config = dict(
    model='masked spectrogram model',
    dataset='babble in 24 made-up languages, each with its own sounds, syllables and stress or tones, from a formant synthesiser',
    train_examples=39062,
    n_mels=64,
    hop_length=160,
    input='log_mel',
    win_length=400,
    method='simmim',
    mask_ratio=0.6,
    loss='l1',
    arch='preact_resnet',
    norm='batchnorm',
    activation='relu',
    depths=[5, 5, 5],
    kernel_size=3,
    stem='deep',
    avg_pool_shortcut=False,
    widths=[48, 80, 144],
    init='xavier_uniform',
    residual_init='zero_last',
    optimizer='soap',
    beta2=0.99,
    lr=0.0021,
    beta1=0.95,
    shampoo_beta=0.99,
    eps=1e-08,
    precondition_frequency=16,
    max_precond_dim=1024,
    merge_dims=True,
    one_sided=False,
    adamw_lr_other_params=0.0017,
    steps=16100,
    batch_size=128,
    epochs=52.8,
    lr_schedule='wsd',
    decay_fraction=0.2,
    final_lr_fraction=0.05,
    warmup_steps=3220,
    weight_decay=0.1,
    adamw_weight_decay_other_params=0.05,
)
Rows from block 10, named by matrix and row number. Rows with one number belong to one channel. Each number is 500 + 40 x the weight over the matrix's rms, rounded and kept within 0 to 999. All counts start at 0. Numbers have three digits each.
# convs0: first 3x3 conv (model.blocks.10.convs.0.weight, 144x80x3x3), inputs 12-23, a 3x3 kernel for each
# convs1: second 3x3 conv (model.blocks.10.convs.1.weight, 144x144x3x3, transposed), outputs 12-23, a 3x3 kernel for each
convs0.82:531566468473546505509457505553466467457521485505509504510578530419430489463495491474532543493516508527515488497572483502490476486417531472477491536527534466463465546476510485518538510582490479546503558499441497495572475550492474467540495463466458465444486528563521517461459472465565464578515539491478484517502462488562504539
convs0.83:500500550500469493477503421465512473505605538482492467562533474513470530488549437499521498513438497485508557552602454491546477496438445522484480530493512452513522549461533513526501479551511519495494501440494524617528522515543537481484471578540524422579504608495477510530460445459463435511487594456467464520461506474545523463
convs0.84:504592478511471504508437456555601486502431511441545443518515469486554504466410513525417510555499536493488480511556421521511513455529524500466494402547493470496485512528482527481534490458510489543466457416486485516475522545552492552473576477532411446536498501512530422524520479519505573434534465524563511532539529501540492518
convs0.85:467477507517506489501491498440537546464438434488496517544569475462539480491548493515487443541504454538493483491436496535492521445455515547516485498546529478460551485531531525509537511492502430446535497429512534557518514535475569530509501448472458438466478501485490531470502491487473503497484468543477452482484520451485553506
convs0.86:496132550541324467504568485547540478478512496566596490520538522540481415561469520446481491474502533510524498525441512472480468496510507494456486504498485500459483390452456548540520510496434469514490491508515496542511444462509488505495527510527504380512503440493508510510509582547537587512495492495540460501535493560530556449
convs0.87:514572511513496512483492482528472488498520474511508490518465496574524467410528518516529506384572546515416476488536502521547514533536481439445502511581469523525526523488564506475448512365504541487489486518521490422517564509502464489502466436552451538443471485503464546509518600424494464480556417533460462620535475485521525474
convs0.88:490519448582556509458512486515507519458504467532361519427481495462581513525552523499443519454397529462403489451498550457482455514421507513511484492474542517551494469453478496474500503534464524540508539556492552492495567568584511462499495493511471502505492469515518532459450489468514454579475519534539566491572551532434488457
convs0.89:530469528480535451478690517468555498506516478466532505497536536486383524449509469572559510572507506487512510512513490505517514488488456455531543501389511540481511498562547480511467549445532434531522532478535562540506464511494506494523565501491527529490504527468443445490473517495537444518465493479496537509484458479489519457
convs0.90:505501469507550541491401552474515466519474517540480482482485494482497478482473551487479516501469519491471526472499492513520461483523474500474479558507530510572473506521480514514502439421526506490507526513489453436449489476492595530539530480543449512518515510520476541535436537461544489480480470539544459508511504533437485465
convs0.91:488494484485520507513520491491508449493434487474461527546503485544504512518495536452499466554535499492501420546457459478455534508513506483475519493546532475472472485543472471430500517444468467482512473461485521476477533443506542520488548553521493490475497563496538480533540493491519544585500551518505500548494513441521524554
convs0.92:465537503541494524522555500537546557499618457492435482531593531519571498506435489448504526527397520510454563488602473484435477481474513545492461524548543486450444484344426537397508517449489531457534489446487553512569524474522585563445515471491523440494495457573460446533479458506459476510548467475521587449536457573500397504
convs0.93:508399476507458511481479456504531536482585463528443516539492485482499525474456540469531509415493501510477551512470515463455529468409532472558464472435506496465482460438505536418507561505495543509505522433504526507455508612525473462504510558506567533524513553511500506510456483482483497470474483535470426518484410511494501502
convs0.94:521520356533516477504546525468533471479503501458501486493512526485570490465493495504459497518414498515526516499574511514443448489491517556508589508526470533462506496472476498509523523536446506528512485412490471512542465563511531630472489484488528503437492441544500491528529489478488416565498589506515437542454433483505440464
convs0.95:515525493463478465521524558515527509500491549508498492495469480456556563510502526529469465478409534571501512493521512493479497551594470503475504523513494590774420584453473502530492517562489466445523550530454527430568488602541507463483516337521515439512499504510463485491481446475515455461488472443521531448498531507541480497
convs0.96:500488537490515480494483498517504545535497522547535459465512488496493548459505530510528460513487502497554443450465448442459497492470539494507529468507533511460517588472430467474492488530588534491529487494549490476535518530541462453480517485568500463476485488475472503484491486484505522532512510537465399494499547465496461486
convs0.97:482560458517551481470616504517546509527569449517452500500431467512546504506541478536558479423533468567487470476607467521470503457417478476477500534430507439294464463441552524524543496483414504495480499477483482465499462474521525578536514507465485493546489420518536533528501511505468450469497509547488498504479551462464590477
convs0.98:491464498498475498501538497452515521532426470559468465470619564473547505524490523465466494498500513529547519532456506531502494529470507462445549502388441479509461500459527484458497498458505461508483549467507488525504498495543596446432509554500523463503521490449515544505532459531628269582467664445471519488494420507476457503
convs0.99:476482496528429480487423484529489474440590528528560448514449560473445476454424477569468494531489491458546489578436484548432498521494522524444459566501510556496519488524500552436511457594453471453475471575484465450477451515559523476489487454512512430510507425517501455522495495459537533482514539466428541520463532540485472488
convs0.100:494500435504556337505454432559481420514545432506489510512481487503417427508541512535572336490636493522535549530593486520523514506522531474500454521562405480463561509509480489581539505476512555495470536528478445479527513495483479465539501458529534532499470548520535470514482485480491547583482466577504486512534525433529551476
convs0.101:491467478505461514459510465478512508463481536489499526507463548513454433496517536457505555454505535489445490469518512437519549398464569542553502503504498483501514464487521560500465558517427486468491530489560414518509442443526531472566582498398492488506537496462452475638490443535529535501509503511535461494499491536399470495
convs0.102:491473477466513443480467473483500471477477505458473516431521545512520492588532511495480541468587496491512470520437453518469484522532504545500518440517528524463478516487514477479510445436487532540516418455460552492471453563549503442471485500552428589523552575539467451481567523538512560434519530486548492483494568464423497562
convs0.103:503485516510494467523491447569476497583515473542482504479502576468462534441496585431491585490522521542447471491524502509513488483469507549502522547504523528471538537502458524493528499506544501492542519549447489481514441474553490533526423488542531565519475477516464449519429521616444469592543549541595501461597479455636507472
convs0.104:534415466471484448476502500473487534554418470477534456534494489510424514459439568517395509532455509486533473549452539524477507501498507498535537528452529560450523490507487491406569539526491527474506579392474452459509497610521469497437493508544505759476537502485499499464507397547497509477523518439479521459454503569441448521
convs0.105:506501351502518413493505453524524519514473456482568506494373568528459525501460482491447507536459563419501465533485556528528470482465478516512517473464499509517480540486510472552460480515494477553498538464529508426498463526507485548508499632477510506488483435481535459469519547412494479500472585510505459512556462484564386529
convs0.106:535383502492484509489403482556434466475445489546492546465490532441545492495533472473538500473548528543545490579604479534558495523602521539407457454484528446534494458515509505505479520558472450500540408510474451521470505521488521513518562528527529519479509473539528500498491489504495502461506514538552458486537459467418482498
convs0.107:490510459525474502476508498539451457443415538463472548549490508455458457534485537495474519480506493489496521512522488442512519476507446465472573463507525538475441479492431473442540551521474469514501439507517440467450547514458366528535505556515534453538551416475519499517539497444559560526422501501562544505514491490535452495
convs0.108:492542492490487494495482449531539534516514540504503457529434531505452533522515486520498496488472486509525473530416484460414431470430505557470469496495585528547548513501488465487454459457580512491546525554544496551478496494507421580530454526520445504407470550493476476483507482496466465448431472497441527483525452460444460555
convs1.82:484439491516640622531531479447461548526383459517535424511483466504447433487562529425559447534540544463322446549526552534461503531460485474467529559533480464527511496498528489482444516445543536529510465457500512514504537505521510517509565479449517450473473496406552568561476544540486463500478499475488409486453583500473427474
convs1.83:426482487417422492505473563505477462456616503535502517507519496498502482548532571559453463519609477524439515542519467476443470506522537529559537460477496473398498480428547481534495506436548461459495523611502551434521484457476537489486484419516495512529543519596490431475524479502466450531431493447463488514547561507524484512
convs1.84:575557462486559499479480493496449458579530521464574497501488450536469537480421466460526475505502421489478515492586475455541486515516508492522460534508485513489497534437515463518523472576541507431577546481500496506599450479475537472479496541493447471495509503513467543467546376531460384529468455551510559444474489494515468417
convs1.85:517478533552417501546571529514539489464490484494600483483486468522499489505491497497477474496495532500509481525526448435534471432465471481464491511468506549535523551438486535504467549474502544534481471536454510525497506466529511470515539478487498482536465452436494502555502404499520484488447462441525426488461439421540473476
convs1.86:540465541508533529494448488497568513502500512498486504503500503508531507489398524497503560525577496501481522505408534500518454507505423466578492477484474562520502479596501515484512497479448493462511471502492509500436481438556487474568487502619507459547497476499513561503466467461484484476450591529499514494492478467466490476
convs1.87:432594452474566520512505472460515516502469495478571496477469488498545501539477516506468518450498516475448534505509508511446478474438515537541470495465516508443484447491488519540461498481534511483500427598571468464487470446558527571496494482521534529508503584536513636522553455503516480507475412506448582519564606506459543485
convs1.88:478568476476516494467513471449522473541544464515489452523508487492518472536496439462500436469529555513537480501439463516499477483473496494474532485447470490523496442496453475513478504575453504449486428488481463544471489499512533480455496524446549505458459442477556509537573552490569528519491454497483505479421540575481473422
convs1.89:500555496507490426484587524540510500548521478514565572531573446502523508481533507516502486530484490480526549491493506511536479532517490527475469542514478448500491487485478518539540539578460522552577488409466479504477489491444502544556557483474504516535489478694495441516503653480446576506511423501482510567527426426494547507
convs1.90:489536491500507510525542457523482494429542468457529449497460466534456511516551503541508465500561504555513554522506534502557534498608471521540553480553509500459603469502463530478435477438548522477433489389485491479490469566478555526433404493462479496476514513526494561440465501480497484504464486454444541468537514441547508549
convs1.91:489467463493513576446462506442494485498408467523468521461427413482445472463448489495540448490557500502487538583540509482523478481615551443453490461436533500476493497463535465526490487461510506462525519499468431511456480509535502345481532404508481498497471503444501510479485474547507495488509514503513473488474485480482532516
convs1.92:505599519518477528503513547475554506455470482478581492474536537543471456483510491526479507492534496489445505520442548513433466497469486512478614467582487539543439539414497477418438505432511475584470474503514483448531508440474458477507484540601520495490563538564494547548483372536497458530495462455480491532507516516524535473
convs1.93:439516490479479455480540441560500458521475532547411505490431477511497479510511518535549515505440472494368523530597477492468434511546499480495482557551493476480496458498534500431447419346498453529527458478517488523466466559553493516514510465517481483517521480443516478507520516554514567498503458514494466533484442527466539544
convs1.94:487555498487516560493522526410439465467419521520477530512533525526529505493525522505481442504477525487430544521481526539489513480485500468519499517521453438513507421529501481471516446484531544582457554492512506525540472484472471389501509475517496569501511614456499574465511459477456523534439555490525527474479517486471480505
convs1.95:532455449494476477526456517526515502508566515477598527529486454532545572504531480445473495482482500510499507538518496515504454461505500527509488475548517520483460488484517488494505499422484505464510530494486450516519533393405513533521484557566476533528482522510460448553493496493478515476480604480478508501500421504469385515
convs1.96:505506535550560498555498487440541470471492477499541481489447462537462469466478535504504496477500483525503516521477492530470512476499491505493476479504498507508552436562565532516510499495511552484494539528509457525498486442534487437506483534488534545443456486526513530493508511516514503542499518532493521505414533544474494513
convs1.97:493621520461409473468531482516534562461551425528478485500449498523486479520513504499460499508569470511520527508512525539469475469403499472492494458497516463477492530416510506399539542519527495500478494558536497583485491514494523568485510419594511570491520495468502447537484409436463538510462490507544528491480531548481461492
convs1.98:437513474526455543490491471513510488482478513456540471525479482472461491432475451483469506467469549468477504497458513503507473489510464524505460542557494533553542511473444458491495557482503454461483515483503450484500483514472460493522510516469454530465502542573492489497501548518504415489537535488494524494517464517471537523
convs1.99:532467498486544531470430520510469514512525525452500480484513505493439457524471492506531460451515463512586593508496445487471517504541503494501507499455513537482488466579498479554529462587488504455506451443516522430472502529501471499460494469534533472454529497465480517522513522525478616525468688486532474568490416525469453530
convs1.100:393504477407471517426490468471562478469456481433578462537499528489554509498520532546460486515503508475539496487545528504546500563492527535519486485530489558462485493470481547467483459505515437495460524572500528478434536438504489455499497407510548455480480514514530502517440521479453458507475492527497470488520486488484504478
convs1.101:510567534433539592499508519463465434515527479448515531413422447504528512464490463488474504515491453488500484523528468449498508551478420511477502472578447523530566485528551499508503463520495501517495513484493517500485484578537534550533490560492498459495498520508493517463442490485500485468476539524610489386462459482433503590
convs1.102:469539452522477488410475480452497429533526510436513466460474505519483472490493481469500504526495533500511521533555542462502516500535531459523482487487494527456488514548495543474463533464470554488547505433468493536590499525507447602509543510448457484506472450408466365471470540477478512471515515485586493532478513502502447463
convs1.103:472537502525516493485497425508552523500505585546483530519562545476504518533499437484527497503512476447496506457484448595493451488517520494491519509519551536518471566464456466525478427583588472499447532520479473478570494548507532455464467535509511515518575487473503532508458562577447543527527465455358492557550441491408489543
convs1.104:514461510530503503509537484521517539519532524559565451461476502483511498512528528524546501479506494487575527501501534479509508529529510513542548519523494477597523506542513529452498518547515490443526538535518481521484509479536488522568474555495488495529500453479518434498521494519472526488516543526506550515553576485512475526
convs1.105:485472509428530521400511521474495501510419516551494471504524516484525496570563486513527469528526502502517506467486509491523486482499487543434576506501508493542488476403503443538512432442507479559445451530519456509527482578493503623558515480483537472520526549511485434516436440498447442496568505508473524480505472488508428523
convs1.106:515430556493422502487453477475499476492496512548487571488552535468543466466557522497484478494479504536504481499545563490491446461441513467524486524508518494489452493510505473540509541550469469439583454421542497415552515489623470546520505523483505556471509513458525525468443448527495470518460499524474500515479477498524480479
convs1.107:550561440473548469501526509532540501458470574502512525461512511472461533459544458470511513635541468446505505559434482492516527523470506412492532544496454471449498462435486509470509489480477532506524482446476495443395470562454529516507517507543537556519492523472527542556466416491504481526502572521530527523530486540497494547
convs1.108:456525470533469507490518495536478521517451500537421468486460535573574540511527488481456467482503580500497517534584477434451449510511535557453524541439507507563485507464432517515468486519513479427472480540462488479484541439448508495536510443607465483477557441523505429507447453420504478477517491446518489443444445590492450436